config.toml
model = "contrastive audio-text model"
dataset = "drum patterns on synthesised drum kits"
train_examples = 26041
noise_aug = 0.01
n_mels = 64
hop_length = 320
input = "log_mel"
spec_augment = true
win_length = 400
tokenizer = "word"
vocab_size = 159
loss = "softmax"
embed_dim = 256
encoder_arch = "resnet_bottleneck"
encoder_norm = "batchnorm"
encoder_activation = "relu"
encoder_depths = [2, 2, 3, 2]
encoder_kernel_size = 3
encoder_stem = "single"
encoder_avg_pool_shortcut = false
encoder_widths = [192, 384, 768, 1536]
text_encoder_causal = true
text_encoder_width = 128
text_encoder_layers = 8
text_encoder_norm = "layernorm"
text_encoder_norm_position = "post"
text_encoder_activation = "reglu"
text_encoder_mlp_ratio = 2
text_encoder_head_dim = 32
text_encoder_fused_qkv = true
text_encoder_bias = "all"
text_encoder_qk_norm = false
text_encoder_parallel_block = false
text_encoder_inner_norm = false
text_encoder_positions = "learned"
init = "lecun_normal"
residual_init = "scaled_by_depth"
optimizer = "adamw"
lr = 0.0029
beta1 = 0.9
beta2 = 0.999
eps = 1e-08
grad_clip = 0.5
gradient_noise = 0.3
steps = 10500
batch_size = 256
epochs = 103.2
lr_schedule = "wsd"
decay_fraction = 0.2
final_lr_fraction = 0.05
warmup_steps = 520
weight_decay = 0.08
Rows from block 2 of the audio encoder, named by matrix and row number. Each number is 128 + 32 x the weight over its row's rms, rounded and kept within 0 to 255. All counts start at 0. After the name is the row's rms in percent of the matrix's.
# short0: shortcut pointwise conv, stride 2 (encoder.blocks.2.short.0.weight, 384x192x1x1), inputs 0-95
short0.153 106 [158  84  94 157  91  95 105  78 164  66 121  11 108  95  66  86 115  91 149 109 178 129 128 122 127  90  94 118 116  89  92 114 115 113 153 119 109 109  96 140  83  76  99 139  34 148 117 133 135  73 131 115 121 111  94 122 143 111 110  87 108 155 134 147  91 133  98 127 134  74 128 124 135 163 128  93 119 101  74 116 141 143  94 173 111 124 128 135 115  71  98 111 112 145 124 149]
short0.154 106 [ 89 131 160 143 118  98  56 122 101  74 106 104 105 136 122  89 157 133 122 135 128 151 178 129 185 118 153  71 105 116 141 133  63 154 224 135 128 121 111 155 143 104  85 149 126  87 134 181 133  51 104 155  65 132 121 159 117 101 140 121 158 142  82 117 109 143 153  84 103 155 143 123 133 137 110  81  97 174 148  89 146  92 107 151  82 158 135  80 114  85  66  97  90 170 165 109]
short0.155 092 [114  81 111 117 201 119 131 115 136 146 148 167 171 170 109 120 135 141 150 119 138 155 118 151 130  92 148 122 119  91  86 125 121  59 141 112 155 122 191 129 122 141 163 126 160 170 159 118 114 109 143 144 124 171 131 122 101  93  82 134 150 117  98 147 164 172 142  81 124 115  81  56 100 113  70  80 108  91 149 120 146 135 102  95 159 126  87 131 162 158 157 124 152  82 131 108]
short0.156 108 [149  83 113 137 129 165 131  98 122  93 160 111 113 108 106 110 124 104 108 125 152 109 121 122 124 152 174  75 122  61 203  91 132 101  68  30 128 139 146 125  94  93 113  78  96 123 127 158 144  99  27 148 122 137 127  87 125  90  94  88 164 170 124 134 141 106 138 113 164 105 117 140 128 120 106 142  55 103 142  82 112 165 110  76  74 131 137 149 128  96  17 129 158 131  62 122]
short0.157 107 [171 123 168 101 111 108  72 162 128  76 110 145  57 129 130 101 218 127 119 116 139 135  96  25  98 136 188  91 112 104 149 129 100  93  95 109 126 136  99 152 113 121 138 138 128 115  96 108 120  91 160 115 133 110  63 116 143 101  92  46 147 150 145 108 122 132 119 188 146 132 168 117  88  76 130 138 125 140 153 105 146 139 103 107 115 125 113 132 143  97 120 114  99  99 131  93]
short0.158 102 [127 172 142 163  81 108 134 117  92 102 101 109 171  55 183 142 114 109 105 106 118 150 103 143 111 159  81 131 148 131 102 189  84  74 129 174 111 114 111 153  81 122  82 116  20 150 165 119 107  48 119 200  77 165 128  99  74 150 133 143  94 144  47 128 144 122 134 121 142  96  59 125 153 104 128 139 110 121 148  50 136  48 117 171  67 114 138 171 166 138 163 127 146 147 145 184]
short0.159 099 [125 120 112 123 134 123 115  88 102 117  89 142  76  71 100  94 111 199 143 161 123 126 183 143 103 162 111 180 118 134 125 123  65 195 129 162 116 140 105  75 100 178  49 144  92 152  77 149 169 101  91  62 145 143 132  99 146  92 115 139 155 121 162  65 109 161 195 121 106 157  97  86  99 131 117 124 110 145 139 120 187  41 158 187  60 143 163 153 112  82  97 114  66 159 158 167]
short0.160 104 [103 139 161  84 130 110 112 133 139 102 102 106 146  58 103  85 115 115  66  85 112  85 140 144 100 103 109 108 118 195  82  91   0 191 209 162 112  80 112 143  62 114 124 150  64 145 107 123 109  72 135 153  98  63 112 166 105 168 109 158 127 120 106 108 140 123 212 146 121 131  87 129  98  77  94 133 113 131 181 121 143  56 150 115 133 122  94  92 137 136 103 123 101 182 127 144]
short0.161 110 [138 171 145 122 147  84 118 141 116  86 139 154 152  82 147 140 108 141  94  85 189  99 156 123 143  75 112 113 156 154 151 112  79 204 117 178 187  85 105 117 126  73 160  75 130 105 153 149 103 105 152 142  98  98 129 111  86 124 132 167 112 144  98  73 114 104 182 154  71 135 135 106  48  85 125 105 128 179 168 149 135 128 156 160 113 165 143 116 115 100 152 161  89 111 138 128]
short0.162 106 [140 140  37 151 132 103 179 140  79 131 109  95 106 107 107 133 115 176 108  71 113 130 149 165 114  92  71 164 192 108 149 119  78 134  95 119 116 127 113 109  93 100 117 131 152 103 149 101 119  99 115 128 119  68 133 145 125 136 137 174 132 182  68 133 135 143 170 184 142  73  97 147 164 152  86 121  79 171 111 144 152  91 146 120  50 166  90 163 149  95  85 133 132  91 170 120]
short0.163 102 [142  84  90 105  83 130 121 151 118 126 170 101 135 130 124 146  93 110 109 106 141 147  40  95 144  87  90 157 152 132  65  60 148 123 106 119 110 122 103 119 100 139 143 146  59 147  92 157 106 123 106 143  73 108 120  69 154 149  94  83  89  64  63 113 108 120  87 102 116 115  80 118 104 127 141 153 132 130 178 162 122 122 122  88 140  69  64 143 151 117  98 109  73  77 188 108]
short0.164 102 [119 125  75 132 111 103 139 154 128 132 148 108  61  76  90  68 150 136 120 102  96 130 136 129 160 112 165 164  77 157 141 182 113 131  83  96 140  89 162 113 118  90 112 158  86 127 137  89 129  97  44 104 100  97  92  74  77 102 189  63 165 173 105  73 121 136 175 137 179 129 123 140 147 101  96 102  63 115 152 103 118 142  69 165  79 104 117 141 110 110 131 134  94 134 154 158]
short0.165 105 [165 107  89 117 174  95 129  87  71  51 120 111 120 104 133 131 127 139 106 107 100 117 124 148 117 128 116 124 114 181 151 134  91 198 118 144 126 158  62 139 111 123 121 144 132  94 108 138 131 126 120 108 175 165 134 151 116 175  66 134 154 137 178  94 108 171 122 178 166 107 140 142 115 118 120 155  89 124  35 164  97 146 115 151  87 171 148 150 114 144 123 130 137 125  97 144]
short0.166 091 [115 120 145 185  92 117 158 126 139 163  87 150 169 156 147 146 112 145 127 121 100 151 102 152 137 128  58 141 139 193 149 154 200 155 108 103 137 109 112 143 130 132 179 137 165 104  92 126  68 169  65 174 145 155 146 165  84 118 128 172  55  91 116 124  88  80 155 139 121  89 106  80 143 123 141 125  94  41 105 107 161 193 182 139 155 117 151 120 111 164 179 140 169 130  85  61]
short0.167 096 [ 81 104 180 140  94 165 111 133  97 134 134 111 136 140  76 164 150  48 130 146  65 133 159 104 161  88  98 103  84 170 150 165 131 181 122 138 121 121 147 125 130 188 131  89  60 135 110  93 142 138 107 140 113 127 144  82 137 116 169 171 128 126 147 111 169 150 124 102  64 143 127 146  83 153 159 100 167  98 128 132  62 133 128 110 132 138 163 120 149 178 171 145  97 136 122  96]
short0.168 106 [130 126 128 205 127 198  52 144 119 171 129 133  99 161 156 156 130 148 185  96 162 146 117  66 138 114 138 115 120  55 142 178 237  64 128 197 144 155 104 105 121 185 129 130 109  93 173 159 142 207 120 127 124 130  72 134 170 202 182  91 135 111 133 118 160 105 119 160 115  83 122 139 107 135  87 103 142 146 160 105 136 210 136 154 181 120 155 120 157 161  99 115 154  53 101 153]
short0.169 107 [124 130 132 120  98 176  90 122 161 112 150  70 160  54 140 151 156 101 174 122 119 126 150 102  85 133 108  86 144 154 164 176 146 148  63 104 110 162 153 138 110 157 201 140 117 149 110 154 154 135 109 127 139 108 143 108  81  83 100 128  89  40 106 116 106  90 106 155  89 132 140 147 162 157  86 141 187  90 111 152 165 136 169 140 118  80 117 156 104 158 135 181  90 135 154 124]
short0.170 096 [121 101 162 114 141 158 143 153 123 192 142 167 158 112 142 192 181 155 130 152  98  96 139 161 144 129  87 138 128 100 115 111 153 109 150  57 129 152 148  86 107 180 159 119 140 151 113 153 115 137 123 111  69 101 155 110  84 100 101 163 172  92 131 139 153 128 124 207 147 161  82 133  84 138 116 102 142  69 187 117 117 194 133 100 119  84  96 121 126  97 198  92 132 124 170  87]
short0.171 099 [ 88 176 123 252 119 102 153 108 105 117 143 139 141 157 169 167 153 119 140 102 101 143 157 134 135 107 103 153 105 110 170 118  88 127 150 119 103 177 145 152 142 127 105 184 148 126 137 152 145 101 114 145 152 146 148 137 113 135 120 130 160 175  78 106 181 109 145 144 138  86 137  83 129 140  84 133 126 139 115 123 125 141 119 128 146 149 144 123 160 134 141  99 104 143 170 116]
short0.172 101 [131  85 169  63 185 138 161 122 177 131 142 105 168 113  78 119 120  69 154  68  69 118  88 160 116 138 117  92 136  91 148 147 112 176 146 126 112  85  82  70 135 127 147 103  68 117 148 130 107 101  61 144 115  99 147 136  89 162  79 155 156 145 121 119  72 143  99  99 165 115 168 122 143 109 104 127  83 140  94 136 151  95 153 157 168 143 139 122  78  70 157 185 113 128 122 108]
short0.173 098 [124 131  82 106  90  77 130 116 117  42 171 119 175 103 134  96 113 140  61 141 151  83  36 120  85 114 120  99 149 101 137 159  42 122 121 140  70 169 120 127  92 104  88 140  45 129 118 129 135  65 115 143 146 116 156  88 100 112 117 172  93 100 132  83 142 139 139  82 144 121 174  99 106  98 149 143 105  88 161 118 144  42 141  97 104 103 129 124 120 136 115 104 166  88 100 160]
short0.174 097 [173  75  92 110 147 104 118 174 131 112 116 104 202 124 123 137  69 117 130 110 139 158 136 121 129 146 125 136 182 161  59 155  72 152  72 118 146 103 136 127 121  85 110 144 128 126 123 110 159  66 155  81 179 130 206 131  97 120 157 191  77  75 101 104 109 140 122 145 136 166 107 138  92 141 135 121 180  84 142 124 114  12 170 163 129  83 101 104 134 144 185 116  69 144 125 117]
short0.175 095 [ 86 110 117 134 100 140 126 147 118 140  72 112 165 106  74 118 139  96  87  64  87 119 154 135 131  38 118 132 159 156  65 153  65 140 117 135  70 126 109 139  87 113  97 125 104 142 156  81  74  59 125 112 145 102  86 111 105 160 110 170  66  77 130  82 124 171 120 100 100 152  91 205 156  98 140 140 142 119 160  78  99  26 133 119 147  93 123 130  93 144  81 111 119 148 104 113]
short0.176 097 [129 150 160 117 128 108  52 162 120 103  69 128 139 132 122 144 146  92 102 125 129 166  95  54 121  57 148  67  58  96  88 116 119 116 128 120 131 107  91 128 141 111 116 152 171 134 116 108 117 129 137 136 109 135  99  88 148 148 144  60 111  87 131 159 138 113 143 103 130  91 208 123  95 122 123 165 128  92 121 131 102 142 129 123  76  78 133 104 109 146  54 141 142 192 112  88]
short0.177 094 [133 127 116 111 198 101 157 136 206 111 136 118 140 135 143  95 105 125 131  67 113 106  95 112 146 152 114 170 200 128 175 107 121  68 163 133 121 161 121 131 127 101 136  98 123 191 153 116 133 126 100  99 174 136 127 108 164 198  86 126 138 188 145  76 122 136 129 174 220 136 118 119 180  56 126 151 105 105 117 110 143 156  84 139 176 111 150 162 138 123  99 154 123 136 112 158]
short0.178 101 [133 188 174  97  95 177 102 141  94 120 105 113 123 115 125 104 122 149 168 124  99 178 191 151 108 157 123 145 166 132 115 142 163 113 157 163  78 145  95 135 101 127 121 122 112 153 139 196 152 119 147 184 181 119 152 134 128  96  88 134 167 139  78  88 158 109 181 197 136 117 126 150 193  93 176 149 148 191 123 137 158  79 129 118 101 154 119 150 186 149  92 118 172 128 146 186]
short0.179 100 [169 145 144 102 119 116  73 134 120 121 154  77 125 209 111 135  72  94  43 101 127 120 147  77  56 164 155 107 171 114 138 115 112  85 125 155 150 196 134  95 150 165 162 183  92 139 158 147  87 114 123 133 125 140  75 106 166 163 112 123 166 152  94 135 105 123 175 151 133 119 138 132 172 136 139 128 128 166 134 132 105 137 160 174  82 179  84  86 145 119 117 105 163 165 126 199]
short0.180 105 [138  58 174 167 151 132 106  82 169  91 151 147 162  98 100 136 153 124 108 135 117 111 101 177  93 105 126 138 148  95 142 154 125 106 109 184 171 108 151 140  56 146 114 171 126 177 166 154 127 103 119  80  85  73 106  96 127 148 149 153  94  92 224 152 130 175 145 119 162  74 101 151 116 138  89 146 102  89 148  66 106 111  91 157 140 169 163 155 139 123 145 191 139 196 104 121]
short0.181 108 [ 66 157  96 105  48  65 122 123 147 148  91 123 168 155 122 168  74 145  90  91 110 109 129 149  78 154 101 158 135 127 151 137  73 107  96 158  68 158 140 127 128  82 111 156  74  99 147 142 121  78 165 140 148 107 115 115 136  91 147 146 169 120  92  79 121 191 111 151 163 116 144 112 145 100 150 119 110 177 118 128 127 128 138 127 175  78 173 135 177 142 109  98 151 118 144  78]
short0.182 100 [135 125 123  96  96 101  86 110 156  89  91 125 151 115 137 117 151 101 129  61  93 152 153 184 128  96 116  93  91 116 129 181  77 116 116 135 123  64 102 135 147 127 119  93 148 107 144  99 114  78 104 139  89  73 119 119  97 102 140 169 127 123 163  85  81  98 161 132 138 133  92 130 106 138 116 132 131  73 123  67  81  63 153 141  96 110 123 131 141 111 158 156  97 135 183 124]
short0.183 100 [108 125 189 134 150 127 163 171 157 131 175  96 118 153 151 179  66 193 140 135 141 143 176  95 126 148 120  93 109 140 154 158 140 177 162 148 128 111 145  91 179  66  66 181 132  84 143 108 157 112 118 102 170 187  56  73 123 139 111  90 139 196 149 162 166 142 105 154 124 162 156 147 147 126 142 152 110 156 104 135 139 116 120 172  60 206 139 123  61 183 157 110 111 118 124 151]
short0.184 098 [113 114 124 103 165  98 183 113 139 164 105 131 131 168 120 136 119 130 166 163 143 146 165 155 155 140 127 163 190 125 129 146 155 157 108 170 165 155 121 139 176 148 118  59 197 123  88 174 126 182 107 112 141 146 147 131 110 142 147 192  23  74 140 135 135 127 117 186 144 164 149 113  97 132 163 199  62  86 106 106 107 154 147  95 120 176 147 153  76 118 144 118 117 129 153 103]
short0.185 103 [105 114  96 142 173 141 124 134 120  81 114 131 180  99 138 101 142 127 169 141 114 136  50 202 130 111  95 129 152 123 132 100 125 155 114 115  81 132 169 123 176 130 110 109  61 101 138  96 144 124 110 110 172 111  95 208 123  77 128 124 105  77 127 172 132 194 162 107 152 126 180 115  99 154 123 161  86 127 121 125 107 102 138  91 115  61 136 120 186  96 135 189 140 181 128 153]
short0.186 093 [160 145 129  85 136 190 172  73 124  95 136 154 152 110 112 132 152 134  76  97 106 133 137 160  93 126 131 143 115 142 148 124  97 146 141 155 130 140  69  77  81  93 138 169 123 137 192  72  93 159  67 157 104 125 129 146 123 145 124 143 149 163 218 110 191 148 123 131 148 142 132 130 133 102 117 184 123 131 118 111 146 144  97 146 123  62 143 181 106 124  78 159 167  63  95 162]
short0.187 097 [ 96 158 118 152 125 129 133 126 111 132 131 155 142  73 148 120  95 153 104 136 124 106 104 151  85 159  96  74 133 126 110 130 119 151 111 148 161 184 176  68 159  51 152  97 111  82 126 116 133  73 129 185 146 103 114 156 175 119 114 104 134 128 147  88 161 104 200 111 191 164 144 166 210 112 107 136  74 155  90 142 153  83  92 130 120 138 136 134 139 172  70 173 131 137  71 144]
short0.188 104 [ 69 107 118 102 136 127 111 132 137  86 128 175 169 170 112 131 182 146  52  88  37 120 119 124  88 112 121 122 166 109 169 131 144 118 137 120 152 107 138 198  89 128 136 127 144 164  88 147 136 132 134 105 160 168  77 194  98 103  83 144  81 121 147 116 120  93 125 136 117 118 118 130 163  97 103  95  82 176 156  90 157  82 158 103 139 126 138 115 115 135 133 187  60 120 119  78]
short0.189 101 [ 67 132 138 104 165  97  56  93 115 128 105 131 108 125 137 162 154 157  94 161  37 105 150 114  85 163 143 112 116  83  73 159  89 160 163 124 133  64  96 135 113 113  95 172 113  94  78  89 176  96 115  99 105 119 132 129 140 117 149 127 140 108  57 121 109 135 130 126 123 150  87  96 153 106  91  98 129 142 138 136 138  57 131  66 144 132  91  71 160 135 105  93 104 102 149 136]
short0.190 105 [128 111  60 114 142 127  71  82  36 131  91 115  68 116 115 140  84 117 103  82 142 128 129  88  96 132  83  74  97 102  93 106 138 128 115 154 135 110  98 116  85 157 117 151 130 146 112 109 109 159 170 168 125 133 108 102 157 127  77  59 125 126 157 147 113 119 112 136 105  94 142 129  80 117 135 159 155 145 107 134 117 165  37 126 167 137 128 137 127  99  37 124 134 126 110 189]
short0.191 096 [ 94  97 133 127 112 127  58 144 120 147 166 111 152  85 128 121 135  73 125 158 132 105 100  77 134 166 172 117  78 159 131 136 178 132 107  99 158 152 139 105 129 101 128 157 122 174 127  74 133 144 140 107 132 100 177  77 138 125 155 146 121 113  94 130 199 151  93 119 133 124 103 170  60 151  74 142 161  58 158 121 100  89 128 133  85 142 116  95 143 151 165 129 129 120 177 119]
short0.192 099 [159 141 155 208 138 108  57  97 108 104 166  52 124 104 125 124 143 117 140  74 113  92 106  85 115 109 143 132 116 116 137 117  90 135 117 148 109 150 146 152  97 133 146  67 174 160 114 130  79  60 104 135  97 195 139 119 129  62 179 112  80 109 146 103 131 133 115 185  81  72 122 116 141  86 112 108 164  69 116 137 107 100 129 145  71  89 118  99  98 117 129 145  67 130 140 136]
short0.193 098 [110 110  91 139 199 105 157 122 211 146 175 125 156 136 126 136 132 117 132 103 156 104 128 130 129 128 100 165 177  80  92 164 114 106  56 128 176 140 165 120 137 121 157  74 141 157 116 152 120 169 136 104 144 148 116 133 144 180 113 156  99  76 169 144 101 170 138 113 148 169 130 115 146  85 128 149  68  40 129 114  64 176 108 142 153 121 150 144 138  83 155 121 141 134 148  52]
short0.194 093 [ 76 103 143  95 114 178 103 145  95 174 131 100 128  93 148 153 173 167 110 162 155 105 111 160 106 118  95 149  64 146 122 141 192 102  91 117 160 169  99 164 148 143 198 146 120 129 107  55  86 162 153 138 106 150 119 140 138 149 127  91  97 110  87 164 173 167 147 192 111 123 142 142 151 141  92 119 148 112 158 148 161 166 122 147 137  86 105 138 155 175 158 122 105  80  91  95]
short0.195 094 [121 139 120 127  98 138  54 190 146  92 130 108 119 102 132 148 124 116 104 130 104 120 113 109  98 148 186 116 101 142 148 140 150  94  42  92 122 100 178 175  66 128 129 120  90 149 138 121 103  75 174 110 138  87 134  97 152  83 182 131  95 102  98 124  62 172  86 148 102 120 104 158 117 122  92  91 175  88 138 155 143  78 140 140  97  85 106 117 147 153 159 153  88 104  98 139]
short0.196 104 [ 73  69  73 126 121 151 169 161 103 165  87 156 130 129  64 143  74 139 122 151 127 156 175 158 119  70 130 178 148 107 148 160 159  65 123 125 131 139 134 130 100 203 119 120 176 120 133 174 141 174 106  92  66 129 136 123 127 161 136 131 113  69  82  84 135  97  93 111 113 130 139 139 163 149  95  67  68 104 117  87  96 137 123  78 146 131 150  90 122 125 131 119 162 129 106  92]
short0.197 104 [128 122 134  83 152  41 172 145 147 140 137  75 111 106 102 153 144 107 188 136 139 149 108 168 207  91  85 136 108 117 157 159 154 117 126 149 129  81 132  87 156 103 102 118 154  87  40  78 107 105  88  69 122  82  98 185 128 127 114 116  80 117 110  76 115 131 148 138 160 150 170 151 148 138 100  79  86 108 117 139 157 151  99  96 103 101 121 115 109 128 100  95 145 136  94 101]
short0.198 100 [128 154 122 168 116 110  33  40  82 161 141 158 163  85 154 145 139 206 171 144  56 103 134  78 116 175 139 148  92 141 129 129 152 121  80 103 108 135  96 118 112 131 145 162 111 119 131 183 102 136 109 153 160 120 130 120 106 116 125 155 148 163 174 121 145 113 122 165 183  65  77 105 129  81 132 122 141 212 134 109 150  87 120 185 123 140 169 177 159 151 182  85 163 114 149 115]
short0.199 103 [112 116 116 154 101 155 133 170 137 165 132 105 158 118 126 164 121 162 154 142 109 175  82 124 170  95 153 168 136 159 139  94 190 148  84 132 134 174 129 134 152 172 166 125 167 140 131 141 146 198 135 141 110 132 193 143 144 134 139 150  64  70 176 169 151  94 145 139 127 146 114 136 141 144 145 131 156  89 153 119 114 150 148  97 150 131 149 114 114 136 175 122 124 105 145 154]
short0.200 101 [176  48 130 181 143 184  88 135 151 115 131  61 160 172 128 156 104 120 104 116 130 120  96 140 138  94 126 115 123 144 148  95  86 150 117 156 119 140  79 110 132 115  89 146  62 105 137 130 116 119 163 105 141  92 151 131 103 124 152 143 168 192  97  97  65 158 126 126   6 110 141 136 107 151 202 101 207 120 100 132 146 155 148 115 143 119 117 148 145  86 165 145 140 128  66 178]
short0.201 094 [ 99 142 120 151 131 111 113 181 165  91 119  86  91 107 160 162  62 114 168  85 122 114  88 141 128 111 140 109  97 120 122 139 130 117 124 182  93 112 154  81 114 137 146 102  82 125 175 159 191 101  85 117  85 167  89 142 125 175 111 122 116 115 147 156 151 148 193 171 122 182 130 166 144 164 118 131 104 201  55 115 108 123  61 164 125 146 137 153 155  72  82 108 132 122  95 112]
short0.202 091 [194 139 100 121 149 128  97 104 112 124  83 106 137 192 120 153 132 112 116 113 116 140 141  77  87 170 114 132 140 118 164  86 170 136 137  72 130 167  52  82  96 122 123 137 124  88 155 126 128  97 111 129 159 100 106 143 104 159 163 109 175 104  86 104 113 126 162 121 104 158 152 145 152 105 148 168 151 119 137 119  92 150 135 197 119 123 160  78 144 115 126 104 162 117 133 150]
short0.203 094 [122 125 118 113 110  82 121  98 123 140 169 108 110 178 143 148 145 148 135 148 129 145  99 193 176 184 137 130 110  89  56 188 103 121 100 117 152 120 193 180 178 160  99 132  93 158 153  83 161  68 158 130 177 114 111 181 108 142  94 141  76 129 128 129 126 180 106 195 120 121 136 104 123 221 135 163  70 114 124 154  84 124 161 132  70 112 135 104  98 126 120 150 112 189  96 120]
short0.204 105 [ 73 148 154 157 113 122  73  93 152 111 104 152  80 142 136 138 197 155 103 132 113 174  97  97 118 124 104 113 115 130 125  94 167 106 136 185 156 107 102 133 134  99  93 153 144 106  85 125 135 177 172  89  89 128 128 118 132  68 140  98 167 144 158 161 105 154 110 140  83 109  92  98  47 149 192 122 158 152 117 126 188 142 109 141 108 150 152 115 154  95  74 152 159  76 141 131]
short0.205 099 [134  92 137 121 108 111  89 135 110 159 115  66  85 131  63 136 109 116  89 149 103  99 132 121   4 150  55 129  76 157 147 142 136  88 133 124 111 110  82 119 116 140 129 101  59 146 107  97  62 124 148 129 144 126  97 105 155 141 143  42  88 126  77 121  78 161 109  92 130  66 178 161 169 106 126 125 144 137 121 105 171 107  91 105 189 152 142 100 101 109  58 144  99  88 107 183]
short0.206 097 [ 88 156  91 124 148 143 106 140  90 193  69 155  65 123 112 180 121 117 121 137 105 169 132  82 107 149 102 196  54 157 122 125 198 101 113 123 111 126 148 171 133 171 135 117 148  87 127 154 120 205 134 117 108 147  75  83  85 142 181  97  69  49  89 142 153 155  97 115 112 155 122  82 130 120 139 117  99 140  96 113 106 166  81  78 129 152 136 131  97 125 111 110 145 110 176 116]
short0.207 098 [128 154  56 123 165 137 145 170 121 106 109 135  88 197 177 166 145 123 134 134 123  95 124 123 159 114 174 104 153 117 135 103  40 142  84  78 166 148  61 113 119  97  99 180 118 120 148 138 103 123 137 135 165  96 115 159 157 143 124 111 139 101 126 114 124 148 119 167 117 114  70 146 153 125 155 119 144 118 119 130 124 166 103 138  98 143 137 157 139  97 133 139 148 132 106 223]
short0.208 102 [ 89 163 106 128  92 101 171 111 107  99 163 135 139 169 155 102 130 206 146 112 108 144 144 215 128 153 115  71 137 101 160 132  96 115 113 176 112 156  67 107 180 117  91 149 175  97  97 123 161 119  93 161 207 116 118 139 132 135 158 166 102 161 127  83 143  75 156 141 134 161 150  97 145 128 159 162 108 108 142 109 115  92 130 105  97  83  89 130 137 138 133 135 184 127 135 119]
short0.209 105 [128 115 127 118 127 129 171 186  83 137 140 157 142 127 135 138 136 170 173 149 170 160 123 172 163  99 134 130 135 138 140 140 163 101 119 155 117 160 147 132 172 124 150 125 122 102 111 145 130  96 172 126 172 135 161 120 196 128 129 141  98 117 142 177 151  95 165 143 139 165 177 148 138 152 141 133 176  96 215 134 172 130 142 165 122 141 145 102 105 138 143 106 101 140 179 114]
short0.210 103 [ 94 124 151 102 138 112 138 241 183 134 139 134 130  43 139 153 145 117 171  97 115  88  87 141 101  62 101 136 134 146 106 128 147  99 133 117 114  83 164 154 183 142 144 122 121  91 147 158 134 111  98 134 114 136 105 103  74 172  92 156 144 135  81 144 139 172 155 160  94  92 118  69 130 118 105 106  72 111 136 109  82 132  89  90 127 127  85  76  90 147 130 174 132 101 182  73]
short0.211 091 [133  70 121 161 113 143 137 120 126 154 103  98 157 168  56 161 130 118 103 118 129  97  95 144 107 114 120 154 149  95 138 171 136 129 114 120  86 151 129 151 123 156 127 151 107 129 161 127  96 150 208 148 138 148 103 150 129 160 113 139 101 150 105 180 127 190 130 158 143 105 113 104 213 113 155 164 128 101 121 112 166 167 159 154 166  67 113 146 160  97 125 123 128 116 129 123]
short0.212 106 [105 161 121  81 174  70 146 157 171  95  86 188 124  75 169 127 135 170  74 146 160  74 105 126 115 111 177 113 145  85 101 130 151  88 124 138 121 108 118 121 156 110 182 149 161 119 108 115 153 146 131  82 179 111 123  80 150 102  77 128  71  20 109  92 142  78 141 119 114 201 114 139 137 119 158 132 122 144 189  93 160 134 113  68 114 177 130 132 114 110 147 122 172 135 139  93]
short0.213 097 [163 109  71 105 123 117 159 103 133 186  91 102  82 128 130 153 103 149 138 128 129 106 120 155 119 107 138 150 120 133 124 159 181 130   6 128  86 182 111 158 112  87 135 141 111 131  43  78  75 175 173 147 101  77 153  84 182 113 107  79  64  56 183 153 159 141 112 127 142 124 147 118 100 119 119 143 130  52 124 147 134 148  86 147 167  70 107 158 149  77 140  89 100 108 102  91]
short0.214 108 [169 163 111 108 157 142  57 131 114 150 107 104 133 175 160 167 166 196 154 119 168 140 145  98 128 143 106  95 136 140 148  91 182 109 156 151 175 152 107 157 166 186 134 164 122  69 126 180 155 146 117 137 141 159  83 122 121 132 117 104 143 137 130 113 112  99  89 159 152 164 147 115 139 154 190 111 119 144  71 175 128 159 180 126 155 143 188 146 146 175 123 109 144  94 153 210]
short0.215 100 [148 152 116  95 146 106 112  96 134  86 114 156 180  72 125 108  71 110 158 151 152 147 156 123 109 126  97 118 148 167 196 121  50 215 111 154  49  89  94 135 151 119 138 113 119 141 133 123 111  70  81 108 179 127 168 137 142 146 127 166  79 129 104  53  98  87 151 139 124 120  95 118 106 146 102 139 124 109 107 173  79  15 142  79 111  62  98 102 120 120 173 138 118 124 143 138]
short0.216 109 [133  67 104 170 112 148 110 111 140  77 118  47 148 131 121  87 140  79 124  98 162 144 124 149 112 148 149 107 133 119 119 117  18 153 154 121 124 130 109 139 115 121 134 134  30 100 122  66  88   7 154 197 133  77 113 167 141  93 128 142 138 125 128  76 113 158 149 198 120 105 148 117 148 139 134 133 134 130 112 119  80  54 144 138 129  87 133 109 180 117 117 139 145 147 111 156]
short0.217 098 [149  98  97  73  88 142 133 127 120 107 130 113 109 145 116 163 133 101  83 158 145  72 128  75  89 127 165 144 165 120  81 127 129  85  81 177 151 124 140 173 121 134 123 139  95 135 188 104 127 123 202 161  95 104  80 124 198 128 122 105 128 102 113 170 103 163 132 145  83  84 120 182  73 127 175  95 180 139 150 177 182 120 141 156 147 116 117 137  97 113  52  86 161  64  96 147]
short0.218 102 [140  67  89 126 175 157 124 154 131 137 107 145 133 125  82 134 160  38  77 127 117 104 110  90 115  90 100 109 181 156 166 104 109 127 118 105 172 133  89  75  88 155  93 148  71 137  98 136  94 151 140 122  93  79  95 107 124 170 151 133 119  90 172 158  85 147 135 133  96 123 108 101  98  81 186 202 148  76  63 131 141 138  72 129 143 148  96 113 109  32  91 134 150 119  90 137]
short0.219 099 [ 69 106 119 126 167 111 155  72 145 124 105 152 111  97 141 111 157 123 113  95  95 113 179 142 142  81 100 141 154 118 107 130  84 145 108 153 166 153  94 138 131  97  80 139 105 140  92 135 153 119  70 114 157 109  60 114  78 136  57 147  80 125 141  91 145  86 140 127 166 131  70  94 156 105 127 173  72 129  75 104  59 126  98 118  96  99 149 114 144 147 101 104 165 144  93 156]
short0.220 095 [166 188 138 116 135 145 163  96 123 103 114 144 132 111 158  59 167 203  97 102 154 134 164 158 152 187 169 160 198 117 135 108 141  99 143 143 147 123 138 129  24  69 144  72  78 108 111 157 152  75  99 135 139  81 120 130 193 119 184 134 162 145 166 117 129 121 110 146 137 107 114 168 136 150 163 131 159 142  72  83  95  80 156  81  84  96 157  76 127  96 120 163 126 119 122 179]
short0.221 107 [105 127 196 140 139 125  84 206 164 111  90  95 155 146 115 139  97  72 158  81  97 118 115  82  82 206 166 144 140 121 118 159 126  83 123 156 120 201 133  98 139 150 105 127  64 150 146 145 142 155 134 116 123 104  99 108 108 191  86 137 103 174 167 118 167 175 136 177 102 178 109 120 117 145 118 112 112 149 119 143 124 167 199 124  99 202 108 131 175 100 119 140 114 186 138 161]